From a checkpoint of a small image classifier.
Training: soap at rate 0.0016, 8300 steps, held-out accuracy 97%.
Rows from block 2 of a small image classifier, named by matrix and row number. Rows with one number belong to one neuron. Each number is 128 + 32 x the weight over its row's rms, rounded and kept within 0 to 255. All counts start at 0. Numbers have three digits each.
After each neuron's rows are labels from the 100 images, of 14976, where the neuron reaches its highest value: "top examples" is what is common among them. Only what is clearly more common there than usual is listed. The data: single printed letters, digits and signs in grey, bent and noisy. In brackets: how many of the 100.
# fc1: MLP up (model.blocks.2.mlp.fc1.weight, 1024x256), inputs 0-127
# fc2: MLP down (model.blocks.2.mlp.fc2.weight, 256x1024, transposed), outputs 0-127

fc1.666:119055169128150118153138175177162164059127153113074163114167089150186085128115099101122145165091151150200165112127152130106144137155107049088138158097126217108120115117102138161091115154103134128121131122189144148105146158152147149135123157151073187179113084148157155132161095143183153081080149140125125141189125135125178116142108073143062216182090167110168091102138101172138124137147
fc2.666:184065119211166181170126102139044216118085127101109128086164055148135197137199133110175187167114128114180098160114151091130124123165076138163189088109129118101124073129045140099074111086092133096133138135180140104186120152113128106116098149181072109086180129162144176165123123140136108109111109137210121146110190114160138146154126107082067094127091147182086104128145074122120085121126
top examples: the character % (44)

fc1.367:103168148132153149082110106130171148143144149137102141114162130157083122162140152107175154222107129123133123150165139200135096055060148153163132079142131133141191120187182106073117151182159182130133160156147149111138118078133099101113166072114127178133112094084106110094132141099179159143129088116108121168109150142111098107074130122134122115129135102086167148127132099072214116155120
fc2.367:088102072113109102116114150064160176153108126106140118177118082100097118120154193117186106168097148107076061119144157129142125169132153164076117122088157127114141052189144078108144140085137068166170140131116121149125099166087116117135089133184125153108093069151160115084177133173113077173122146091159126084181157146153101158105090139140108118173153089087154176169109134096117069119085
top examples: bold (74); digit (42)

fc1.352:160129141147112149050155132121109149139161124073104107150080171070151129116092091150147172127142164096124173056105106131183184149161116070129117150180117120116110168138155116109184114103122166099165113169157142100154114094178098113174143080135076136144148107167088114146202164164107080158076082189113142142170128085066081114197103175106107098099153149121144118151117111145068119157173
fc2.352:102114145126132152127150106145185138113101134163132068098109172142136159142168155099139169139126118111123072183148153112160117139090132132148171101116108170073176142036139135124103148117099158113069148154076121185120131118116131130127100106085240102189105155106124145146104083105117131101145115081125120157073106161186161089123124125086127122117144118145146137152157108108095172143112
top examples: italic (74); capital (69); the character P (27)

fc1.756:141138125104241149117148119121111125116148178071119115098144067165116161118076141055188132132147188130136079135182121154103103144133181170106133136094203151137155069130173163126103164123122138120152105164238149104125166158122142201124112119149150137177115095089181145094207081160119127106145081148169138173117051112130087104119135186129163190146075162099093097111122143148070110153158
fc2.756:106181161185082154141162058139079144144131199137138151129135080129094109119141175120077109151133100158118153174214086108115110136101102057150159135100143104077084099149149077181155118135149122134099153187134150170120181159138117146117138089130093093096056172124152136153118097160134155098167097164183168144102140132139124106100110112124045131107182114176169137105143192149144163114075
top examples: the character T (25)

fc1.681:123187209112162150113154128093101113156174136142096098140116155154167118146135085128146065112137147036157143157157127122195159133120114098181163113125135119080157123117085163123156089158165127147098211144098185078089107193124143086105170128141181123159148176094150126157170107117141117117158126103180150074152140145190153129200058122147181123126090128145089168151188193139105152131173
fc2.681:105154172075134133148128193108122160144148095088121139163123104105169170062155117173137119137112117136112087120136141063119178135078152123169151143130088089168146198093100121138134139155107131152023102161120149158085153123106117125150101154087155088143122124113131118107102089147140105143178099085177172152115157135160060132153086094087123106144114161098115140122138154122124136103130
top examples: bold (84); small letter (71)

fc1.165:125139125141172138126152179090199121152090128125093140134100090152136113117124142079160133068120168102141078179156120153149106137106086220199144148116118162109113135158115112166179162130116176147121120176115130077122083138142140070045181091141129176159166135168104163150171189092169124124185194182099143105139159188097152110120094133165100143140158149130160102092130115143162069166080
fc2.165:116073157123121131159136133115082118000151126133135124120156167142111154146171099151122135190155175132071082123098158113173180118080100098154108071106154065159116162124173165104125037086108144132131150087153154149172168130170118138142078169191127083101112166126127121122148124131115141131114153134118124156154097167078099123088165087145155102149185103086202165106086194066076142118127
top examples: capital (60); the character T (53)

fc1.762:087136159102170156119149155082174133124122119146094152106151101085120204118146158085099174116095167108094092200047124145144135133154174214180104140117129131112137120148121118067172098157192170150111113127190117125123103191118128123113145105169154152116134108100177129183161121136185160093139134200111154125156166117131086152081135083190172153153100173090143066122114129054108121172117
fc2.762:131088091124078144144119135131111116078147092131144126112131122134094172135137094116097109162167162080128127162121112137116129133127154138158117110125113122116148132151175131114105048077090162173104173115135165120143147127125134114142074195169133110132103109110137181120086150163108124061170145128145146177139106197088148103073151086140088115134143176147139126082056164055172068149104
top examples: the character T (42)

fc1.401:195134138096195176111158251124110128087099158183146115065158159147157110153174158163095091154185156137084167148191145135154169103106160128133085121118196176120157107148110137119092128114106121123118144136138158132155118167112147109092140120112088108179065180159130117098157106149134147122198183154169073112114106094134115157189111095175072147191112112132120123129089096122088113104114
fc2.401:121202182147100151118111114150185136137154162145103124129074123179089124176067157131119145141123136095202131188101178147141092126162116116111150091135156210161128119189114116132123109152122117155135185164118087133176073183124096142134173162160068132120157165122146095126114132107118128231153162116090084131109076061093117138129139110147089170110131146143096095112127122122170081109134
top examples: digit (35)

fc1.429:131150110149185163092133130156151122103178127090107109159129196155078122068090095116117169133110125104141144079130164140138143134173131119083088087068165140164100162128101144182086112096147134097144166163071158114104142207096162108113080120147118100134046119117119143119132155122158158082163130144161080080120145097175137103127135167113163122166121100125169141070115133135124154116114
fc2.429:200139140122168134106168123078148172106086123141155141118158117089149147129143106109109105145148091175138163175120183114148142131077188153082156205134170133121134129090192136185140123145170119135137133131193193127171115063067161125103142115127126124117090173155082126125143148158130097139147153132127072093116178082128159122130146116141076115073121161207131183115100150174146093107149
top examples: the character - (64)

fc1.287:167073134144102156127096130102129128117180136131066128120106143134140129158139085123103149137139151131109161108090152047136078143104060142158125149121207149120155148206139151135154093136132162096159078150172199152147112163139168158096138090166158179111129107103158163134158104156154096106110111177100221161117115122102113139128115076142112115131129137153110142108119166169135122194128
fc2.287:157103157154177076140136106143141158151123117090138108088120179179101128152125034139135178131146147150144148143086118133114132129078094130171202087049161185139124120083153192097128074147119156131095173087125093130148120165152176184149105193136126103155109141221156189139062166152095109092089097135114131125073153210101139121095193162151077169154123140175089158150097109107099139096129
top examples: digit (46); the character 7 (43)

fc1.94:190183165189183087146123149174177139105136070104121120106131112152170112111169149091167163138123203147142184118190119131123148148186150092123136169128090181154140136121160104155120121131129109129143097128105163154192137146112090157104152170077117087131164134112133146161090056128147162164160156129141092142164104157120171130085053173131115142076149148129082099152158139113147124117178
fc2.94:166162105107178082144140133113138114151102186132112179164147100071191135102134142100200096072110108085181081121171137136174092182136119118115143161141103139119152161129161117084053166155178121151166098134096144121140095099153084137121140169081135192140165134093113124158132090132124109114126102129104094107099070112158163173110183138139076140214118112100131189112188182128158170183144
top examples: italic (83); dark on light (68); digit (33)

fc1.701:128176176146104159108104156154101102143139139166149080162181134157148097175140121175086117084105093100162115165121109163147121140160125121147057107065127166207151124069096152104130168120065176127110096150079119132084145100124159195105102110096136123172100116100131105152104158099114147158153105078175082137073097110114164159104110101104129133122152126135137073125113155124129104141125
fc2.701:120175143084150120128125105150137122160133145114110144187078127096142126106144142104150073129129141126161095147198174068141125128117156155168116101125137120101133198124135134144093120192155119131137139119119149089170176158127086126055178126157156109139218108169143069129127094154151108197097122123080098165106196157199055123144123086172146167115125179130142086133112129137121136118123
top examples: dark on light (72); the character V (27)

fc1.235:124097112117116152076196102123078164146130127144154106148166144146123117140090128157088146175156177116116107136133079132106054093148140124145121130158131156124097185119102120139174189114159109185129129172070171071079123095119142117123142174107180125135142148108079136117104134154115180151129202162127134044129128165145093086119171145139131091157141106158146132114097146128091090098119
fc2.235:100113110058122117141135102099137098145089139126064195111149123098167089174126167113160139135098092068122138142175122140190130107155125156125062168150142130116102041124170158148066178110125109118185107132142119130182111111161182062150081136118173140167152084108160145110135162130097076165095130137117143146115139124132174120110083148079128122095176120082157161079175154114146077076141
top examples: digit (59); the character 5 (32)

fc1.160:113162168147134108195146169142123100100161145130159103152159121150099125148092132112138090121158129158132140135122154118156118128044157091175136095146093193136147185133099167116163104125124167135100156131120112133126131159095118092108148145087069112195170125148104140145144111082093173135124129100127157182110097127166119190185053054059174150141056064139150065130174174119188080141141
fc2.160:081120185139098163144130123145107134140160094168160074186159097077134140130140121171201092133057076102099114113107114096061118093075104161131106119088132159140158129133142145084178103122147138139081126097084144128140063114104131102153077128153140110141169159121118062118097126160099133178149091150138086114097077126143143186175108057081150144103113145122132162112155201144165122159126
top examples: capital (75)

fc1.42:076130091097165149138149143152132176107157077109072121114089162136174155142073143159130156089183129091069067130192131114157170119119142094118204162180110114133153134140075144119118108093133111198154182177125157114148122193060157091100120145074191104158097156115105155084125139143138135079160115123130104148110090204128139156117142156128166142116160138145136116107104143112073138136183
fc2.42:137088077117155083053115116128153076128138139075147116098050138107074086143120171119135156140092122145113147179140195143132122144184141167150090151077070145118160171121233071103212128117143179108100165157163125103142119113127140126152105095130134131053171084112128110099127122091149123130132125104113085051096131115116098155132140121128161097091186144153107079129166103138126137134124
top examples: the character * (81)

fc1.364:174137128131107160113144101148053224104088159135160157114132124096136131136148103164075117084122051115118104130132064098160128126155103084122159086138078179150156161148164144174125152169077098164166151120149122136123124132116124136178133127186118128155140159178123140195092124108076101113102208091121121152171101109096099087112107125106074177137143054117131099129167153086176098140164
fc2.364:090137135082141087163173128115109088110107104140156167111190178120143143191164146113162150167146147151121129119095158157118158090091086186138189111176138109113084140117086111100101155158135156130094148139132136162138123127178157119103206136075119160157169148164053135090163104065118122142154085139091068100092146101188129132117108115125167122103105152050086131165121147137121194124148
top examples: the character * (35); the character F (25)

fc1.253:126142116167125137141104162121167059068101134128125164127133171116127127121153181163161087166107090104117178154107106084128149118139153142131113147146118083121134155125060106129144077128064222120144147100108133143160084122161110130140163104083199155141146086144078120062099110204128155119161097157139144220082190106168113158095066042135139146133112188105154143128154160131133117159117
fc2.253:108113108102161118171106125151135146150164087169151129059088195110078151178127113131155137146137083140138153092139136147098113080104181158088150139091133048138107153157091179117154113103153170142112124108148136112143101120214185176182129120117118130151156207120139075178161163149148126146131088079104128115143146101037147134175135129152144092143127104125126106165141117120116133197115
top examples: the character - (25)

fc1.450:176218154114096180142079085097068172144189139089140119114113124154106120147105099184171120162130073149148064101186049075161120126137122090161150105149066141132129115202083107139148128113156100141117130118109153112058081108107146138117096099104169097138174208185113143105125191132048169131149126143171094132097154174173119132121150104092115095131175126125174130127039167086111156071127
fc2.450:148116116107100138118114132105138136114145139097106133117163094139180129181149175133192124143109186147170117144129187166161163158133111173184139123178186124177103161147134125075064136118146111100158144126122101166165147182185095082188157115133128174128168120156107129088188101105146111132115157110126104105151152136136117156116088148171107116139115176075124126143149070070139114129121
top examples: italic (74); dark on light (69)

fc1.344:107131054127130127161105089101124173134162118102099154198122154105145175142142108169146104127129123076120141133129111066086108155074151068163170149159077074099136068094144134109101114118149089201156216146167163153113138189151109129172071120143110153167097175087107111107094159141137133159128117094143178119105076117136142111119138138080174124112103083097107158170166165169125136144165
fc2.344:156117128161185155101146156110091107088166164162162102098126132122134138077183150130129143134092155156174086111086111159151157166157090112132125103143073143098174144105150177118200106145191124140080135120150104137107146127137190145098131146133165072062186124124134110197121101123122073115166158128156109104123133155100174106140077135123190119159123157140093178102097128089067142148082
top examples: bold (72); the character * (28)

fc1.240:132120086131131137102114132159203111149182148126122109179098144158089068084181120147125157141184206112112150109126182125200176125124127105104101081132157151123171106109066129180110128132108111106154130152127178099109101106099127135063124131150097132168147122147101219118114137134162100130133126134171162107158120110150125149148134156176130064200102164090137128115088131088101146108096
fc2.240:096161136193111158137165178109156144132110146119154141141145062141143119142114130131163138093099088068172186084157193089121101109141069181109104186122175097110121141150110109156178196117155147093182139156113173143143176112114123209097137083142141125113185174126066110157141110116159131150085157095157038161168150084132135119147145093148102136094107134152086127138173167133159114129096
top examples: digit (48)

fc1.765:111146214096059126057087079166091115153122115207153138102134111143085127141154173149160140191051161079184132139117124132083144092115188104167123120146163120151159100111138110109119112081128126117141131140182210119151138122088146169101158096110122153145071116098161127069130162140128140138094099101119156151088144147173070088077122136109105143149144100082124144144141115132165189137135
fc2.765:106084075130148150115117125127181142181112139092155146148115178113097127110174110124176115098118098171089141086103103125147099107145108184125093079122108139137157088139176088108130146164136071073140077157100101177139156127120155129167125141129044128112125068141162100150175174132100143111120079170185167079115189182133155133108132120118078182197138062126141200176118087154156138113085
top examples: the character * (28)

fc1.757:192124089110097167126142162149133136179094125131177167132143158073124123137193102145118130112134137153120087062096097132120080101102120089098090130180103170155095044126117158131110090085130000166200175146135141128137068090094128105093140139126127101081141107135108115137134124172192084084098140088166125070139073146140134160155150153183109133134181087143137178127176081183081138140119
fc2.757:079170180123181114103144081060098141103126160064132122071095163144070127080086085097083158137106175120172151141085207117112170117164136173135171149076121127105114161121069105159138123148109205134172159147112175149147134120115151137174117156130126137166158135130164171144124161119170122075117174140126102126187117171115150143090119105116134106152110137072183102098129098107153152121116
top examples: the character * (32)

fc1.237:135186099132082176075146046119085134138173145096104150116169165152149149077138106094088138157151100100110117206068149083113086167150150065088121121123129096092207135084139120085084134129094121192099134158138178089152113114147139127101087088132175116123131159066127164143097110096134129174070071114140155144167099126141152121203063153102106106157141167087127158174110175143111142091126
fc2.237:117062118103146178154090162136151139148174061150110111120147030108107109199181192186149134140129109123164106109135135110143132084114163167105131128145143126122082129155091112146172158152144136142089171149110131190103126185116139144142162165151131056108113101117126053113103088162159098142203162091124133150137196134098068085136079121125175135121094158128119138090121146151125191153100
top examples: bold (80); the character A (25)

fc1.489:154137105114178191128165154055158066136177154113116109157141145122128089127063106137148098150183129091164121111159091153174146123071172144177168113118149086068183106176093172169109162122197101117108200151137187093119146132098144138109159121103185113128113137121110122105163137132112179164113141087161146116114173092150135158167117179116160167134121131146107088139135156190119120142184
fc2.489:129151153125175149117156155069188177154129126071166184147118145166104112068146077132144117153156129158113060140137082102135167058104137133173092128134121151136148117108086173127160089140101140147052147120094155148143105102139132080191110106096135104088094115139150067123141126158156083190208086093137192145128114130119131140134105113121141179124110150142108118117122146093124177090137
top examples: dark on light (84)

fc1.625:134141138181155117061123139153056153165106163168130147164098162099151130086121080114138062069106159117158156130106092134154202164163091137188118116192122111152082141145108091084181115181132108129195128125130134084146105079093140098124160106112156127170169098157120149140114109131125112129119140087155114158067099095123109123169121106153181160181072103158173118085157192135128085141107
fc2.625:119171141105110162170176163087106117122130091198159122056147153083131174158112118121086115152078138191132165107084064154065154118135124104122121109084101189159136200156119096109098086125147156139067111089122079113095125164045112114113131134110116099166100154108125119140105122115137152112129086161120109080078112067120134085125136114132132153161139140139103123116161148127153139097136
top examples: bold (78); capital (61)

fc1.281:154045136151091124142160139079197117100088131184101136105159126123160155140127089110149157130150126096135103096178128094128119150197150169163080145118164135126168166138140198110083167065135149087182142151143177139078127132060142161125163127098151132167118115162054129129086165121118108159138147125100171152159087165101116088028092142170106163114104131159114162135175184141115147169087
fc2.281:127110135067128090113110153097093122049122142124097136097096129144102160073094133130069127091110139131107096140167148105123172151099121091106112130088164127076111118143140143044058087103166071167116064102154109147186159110146114158120153167148113195107129140178121111125150090168122100104109103180064107163138179187149103127089147093137155159144127063145146127113128112135207134100138
top examples: capital (78); dark on light (76); the character Y (34)

fc1.19:084123067137199110121174189161135095131121163082098120141156094167127117087105167047155144125120129153087117159152138099172143081128161095103147155130110205115143112130140100161151179146122153126150087130144075130136110164196105142152108139159107138134102092166078132118141110141120129175133132120129101080108177135139100171110194106194138159106163117173134111113126096078124042126081
fc2.19:131171107160127171145190109108079194162181222143143112113133172180155141074141149116087074116121126138155121133121126144152114125155159119099179112152127155105086116177140197093094102125158124092111146182126174103134091093106158146103102130129146122119153210133134212182134125134107089183090159143095126130129104093122125104166096162117115143117120168091044199109106099136094143204135
top examples: the character % (35); the character m (29)

fc1.1:108087125116169117102145138155117146208115135113141182187112183096143131131172146112159119131084133176171110097110163135159072125145137139135170120155123123106170155110177112069099134106130134105190157148123152113148145110114106144171094114168105112131073121118164156109083120127170094161150129164143075127083127079142132205074130100089139141128117106082123121113097127223123156167104
fc2.1:046125041148119085102177084137110103108125148148162157064147149105097120087112054089122156127117157125098099104134138084152160152102099111116090092107073167091094095094147193186126043149161138090124098144186110212114164110150128135085133217159160171144142121126163128207166108131191112128157163102127131128157095139139132096078104130126180178131153195148115125130147160133110148129139
top examples: the character - (59)

fc1.654:120105116106137130178153160145138111085080123137140160076146145125160171065193157073093159090099095154144151114095156154088147171102139113146138159075090204165221154114168105152166144101107159176133151106143129171146172134095161139167140145172145134189138125140123119080126137131203113111160133109130149138092173106097164163148142089159127150132113100110108141074134172127124140127169
fc2.654:159174147133081102143160097137145091155093145159103102076173109145128100144087164140150138153135117130170156090187117129136132102094104087102110109139079171191186097107089109120150097088154115159079135119123152120060073146096036186071154144113169130110106099151073132138136126152073142158112163150105148112098119145215133130087131167151193184102154129155095118104096113087123147104167
top examples: the character % (43)

fc1.175:111193109161100128162134103129143143123127120176100090104087132193143123174094167121148115105124186123129173148104113096126107107096207093108136088086131155137148090136183106198117117191120181135094157148097047078133191030149109052127160137141144129129122120200105142095124148129052113169084089127143133164140161158201137162082101064111127163170135154102132170146167117138143150173147
fc2.175:096114133118206103101169146106114109148153152118142153183141083162093087095139054158101181138068149130136113142123130115166146191102193140122189113170061137126135183172141103125145082137058062091160162109141137168122083148157125190060128131145160109108101158187124137089149196116072191154119152072163099117098147178093131126124110091143090169113193106086134193144112067089174077136199
top examples: small letter (63)

fc1.263:157170154088130137143128181145154111132141090080136144134098128117077050099113146182099124164145107109125051139138118139122118162117122104144169114141149127117179124132105102156161110099154101159103139162142133143133163115104138132107108130132168151114144128115128124139161143148079146072103186175146082074046142088095112155093122156145113150084161179142060153150124136152114141113203
fc2.263:156065126146125129086120136121090170161151122111144100140098144088143162135137148144115150147122145162155089129174078104169153135184122144161115144097146122107152196185166119139147072124127121079122153085153108126114121113060129064156172137114143142080089107114135163155080123183121115063167090195130133161104106161099131158202136098134093140171137101162171144146154057142104156105143
top examples: small letter (74); the character c (29)

fc1.737:118133133151100113113074153151127133130167120113105126130096125070144137065119092096154141128154081103109138103120110099132092118189160096163112144184151167072114241105153108107106113103146122135166202128118132133126113134085112071073124099128143129160122148127135121168083133090062109123146112099116118188127101110101131162094074106012161163088081099182177046155156149150131116102140
fc2.737:115177180047127142155154135074131125104162122154181059142161123135156132143122135174121099116123115182211096136118155111074196127052122162136121083103153181166115163093125164177148148064098149099130150100119108135144061150118069145163145137087107103188144172164143136132129073170125117176114079097124094112087111136200137137150102105130147144137109138187109162076167158121135108133103
top examples: bold (81); capital (63); the character P (25)

fc1.214:146108150137119104141077179133138175141134110105081093133139200100160148139138098120162127118102135120148105105128138105096182137106104075189132144114207118119149151172177151072158085076114121159140144105171117130145126133095145123181170098193118119102164105166126130168104196115122078091231082225146206163135094130147148134174126111132123132107138131163107175184082145155136104149173
fc2.214:142089154146146053123100157100204154142080137064177118193068176114120152148108106097131112135138174133152125201115166123115116176119089140105115076111106201135164098060155150152110106180133149085114134125128113149092121178138158168146101164143144160158130109144139124145060166117100113136064115114101092144116127131154140080140158129120111199154105134155092145076147143156033174102137
top examples: italic (80); capital (60)

fc1.67:134122166141128077081106158146106161093110137137108139101063125169201104128111113081150114066140137159163179085125115155127111164087097118103108121096193170102175131069123163160090097165124082090089094107174140155141109211145170141121126177133126114175128144097136161076177197162145108085078080136140119137127132151161150159151174120173050120103097149125147175103156173124147184113120
fc2.67:144141150151156155125127092095176214124116130150088160070174130163067156155092149176147151161114097101136148179168116113171123092155119090126178170155086155154065121107113144136165125087127131142092111102094137117149138162089088113134126145127086108095098143114135058122070078146142138127200165157081094119097226150110137118107173203137108123156114099091082096100167122099040081070112
top examples: the character % (78)

fc1.285:084127154132142147081125119100114124164157141196145173133110157103167118123052097105125146068132104125094104136114114130167189133150141158213092175123091073163077096138073154073169148133141151177120162113148143077107078150087168103112154154110158123141139145150111102177145120108166147081137157106153127099063083111099155110141044068067138124102128131165173104140170160156161136144107
fc2.285:127157094128134139121140169135102085137128134096157082148056103101103142086127128216079112124067105126135083113113122104081131150146214110105151075143099120137140198128077140149126080075097155140167122133143146181091176175135088109142116127150152113129155111130100163073060114120129088139172127088153152169130111169029149110130174093133173100146120152106075139129083172133118165114072
top examples: the character T (27)

fc1.402:122155180176164161091076134176094157134097103103187104108158151117137063129187152117122137134107138137119180171171186132140123133124132108115156113106089184152176082142137141128160128164157133154086104176150104110162187125099076163141161112116130161167160141146088086128110173124105140155103157112125136131110108142146108156141133100202115197119149139172137113186112152142149191097148
fc2.402:115138152132155054166185135157098080160107108155154111145153128096104107128103125123170213148110173078166117144159171108204101154160217104068169201144152145067170163160151116150107172184157142141134139080193160160102100132083132130139183128121151139161142139133161198142122113142091138106097169141178129140212136134129127100093142142187076156177113088145163170136157163180126149152164
top examples: dark on light (87)

fc1.226:128113172069083134128115162170129132130104115122123137166155177128109087117134098135144097101161062135156141114157162116096099116166124100143052149115117176165173099157114138246088100130120149102098124140102109127121124122134100095177069185167161088183060100106102108138094126150115122122149139098131082210075115109191126159171122142082114152156139071153098156100084114175173152136077
fc2.226:152108140101125126166095148124118113136125148142145135146111067153100117110142160135132178123104122147114139075100147095085181121089231106106121118168137130104126085123128127134104113117134109108089094131122108175112067117138138125045131149176156137124098156125197145068173130167140052136177158106177213110135100139137127139078068160075069159111184104109104136165103127091160119114130
top examples: the character - (79); dark on light (65)

fc1.714:082103114137137145086123104072128087130190120089125129126213160146060179124104130108127127101157146188124135139183093158185159143125080098121104147149136144159085115165096151141131095145136067105164129160087178141093128130137151100137117151149105167189091109075107104113110132141111198116131136065044104174151158133127211116161142180151210131148179121134113132104097141139124114170115
fc2.714:193180115169081133140137096165093121127135121160108127130146130148149078145120113099151113226118149150143128089145104150150139177151120112060109164053112164065144144115090097191106150150115136108148139120175130079136102089102169169068160099088166099107124116119155170125131139179122087153110122178122178087100154163059196115109183120078091119143161110109155133151181128132121136140168
top examples: the character % (38)

fc1.725:164064137184172162149117112079105095137125124133139069182070202094123145070160127121123087128073165182154170048158123113130133125147109176143135107109097158105129043136170093115101057086145116178231187165140142153143066141087154104121139135118162152174097112131147100097106155139131117121139100123191141135105120116195141136122121171125152131142098127092108148113137100130076136138126
fc2.725:155132155173121122072143099118116120109152155127170138135112173070117139129088100132073106116105132116124156138155170099085156146186089057040177160109121080160167143103111108200119124154054183148152131140130162149090155171126074152162167114133145087102113135086123193116204176125084115090048170171171121092159152181151112162105099181105120138137142125115116199067160119157160149176140
top examples: bold (77)

fc1.581:125128126179147122126116108115164170062120179178141171148138150205128157144070147132130130089133135063161129100115158148069133090083119112165168157036127123108184197098185136140154149134146125103119098148122136140130126150084169144091190075100113128207149108172136130094099172166127086124108105127155110209198099116144162096087148155085132183097149137176118200126150115126076166105137
fc2.581:147093127121150143084132077094150138125080090077012130093161124150144160163133152162114105130121139168126113174091091144102167092121154093108128186132176099115167068137140113147142136125094055165133153056100096150118106144098119136113132160148171179129108148096112119140117101162135149185114127165093148128094196164163156107104137161164080197138119147140163106126083066148100107101130
top examples: dark on light (92)

fc1.39:132104118164092140134111122159083157197139118173098065127132098154080085103084130102154140198142149133130207186113097058136133115143170084134167091151079141133178066122100162103111187093131132171131077176118141148098097105106077112148158090153132126156132114127139166124118071159130147112157109117157113188171105071184137073163192112130050112094156110158100102144107125165148111091194
fc2.39:143168163119119116077129169087165107098149121065139140116128156110159163132160155130135175088076101121107141125197176147127137168092187163202188135100126086150153123131119081167191180174145137143107133139123142096118174092136150110144145134109105168116125126116129129117144101100102153174087148171165161159198150112074130098101114121154177120111087070092031123195139168170106116151162
top examples: digit (34)

fc1.229:149153140150180132124069113127131139119123146101178049157178161089137135100096147081089107097133104093100122097099067133094162164142111123146159144162158157175169098173180076124113101088129120111049129150149130124172141158099168139109146138108113077102122203188136136101154126105086168129147121124147127105127134149094182124177140130112112144124115082106156070157117119071135140135105
fc2.229:076184134147146152152154137163143091153146068175156161096095119172151190168170080102173172178142182109097145110146157132125153150118112167169128072120084118137143123136075175148114159123133144186133100132123125178063143118133113110130093174128143104151157140098062066114182177122129151116150118087112137157127145171081098103109132123080111120066055123114091124148123140183112148097125
top examples: the character @ (62)

fc1.433:207107074118082144128103132210163137140174159095091146117119166124179099139123164131181150178193172093163148112113159079071140131088168129165088129166169130098091161156130160146074059124070121122181138156168133086161118172148098091191149123128149140200145110129155135074086113167142193131175120129138172115118190140140163132106157082110137126140089142174128126156121108128147127116151
fc2.433:151091174145167076108132151127138127117137097083159122108154124128120200165057135121121139088061149116122140174123138052143172126076097174091102126122156160135087157068129111153091121139120098137176119053113179126164136095167183158168154139099106168125123155157129120113147156132179132089118143114120127111149162046094086148115106099159155152122110128149119119127149157164074150168145
top examples: italic (72); capital (63)

fc1.312:132159152098153119103110106128084085078133124135103072103110105138117107119137148154125121060079163142164109136108152150131161114122090180143163135101145176148121123138206114146104125091132081117130142177118163145155140107104092155083184122111155089175157154098119128072150133136147163192179105057090145137146110163107087118127148075117146123116122075165119138089097091108148153175074
fc2.312:098115144140114093141105150142157088087140107071124136129159083083105184135137116132168105093159134106121091039141152117098152085081077156123104131060159092171127093158127104131160124143165125173093126181083135113068209109143124157133109101102099162080076139131136118150150185167117144056115074121179130127127164151127145094137146120172162176132113110092147119170169064171107095108131
top examples: the character % (40)

fc1.91:135193085121153135163047168127096125151163119075111126095187099116142105115147164115168200131135130142096070151120113144091102093107122083165181074132182201103169099186130067079149151143157127123109104150174123127132167075094127179180143119173132124143125105189131112184167106158129169131109089123130144172126121138134126094103101151155117138109140148111129126111159151099135193170089
fc2.91:136163124141114125147143096092128150171100171164123078115120151142108103122157176147117079157111113162112104122124145091142193141155110165072135123134136128139144127111149127184126137190112120130101160106081096110128138134104123170089124065118120133050080136108192105085156222117125142112169166136086169093134211104110054151083109108066063161082116113170124162092118089153101105105108
top examples: the character @ (32)

fc1.554:143079144146136153121107117142108096127131115193158124128107178098126104183149126131120113121122145171073063183114122098101102121128140080145133104108090065110117103197165156107119153111123144166160142179135136119070098161125189082137113137156169109124115137130129187121086183173113063094094175183177061089128095173136152212136122186121148152106133152094192117068097135101116123081131
fc2.554:125102081096186090126171104084119160098103170026076168101150131201139119125126092132166094094146136096159135189133211132199119175152114121165102109117161157071129200161164149117127089177164145135131156112133146153108143159156124166160055123133155154104130107142079089106195067089132106156124194094126091078157133139148140090166125181106189089109130155129073132135128142131144116102149
top examples: the character * (41)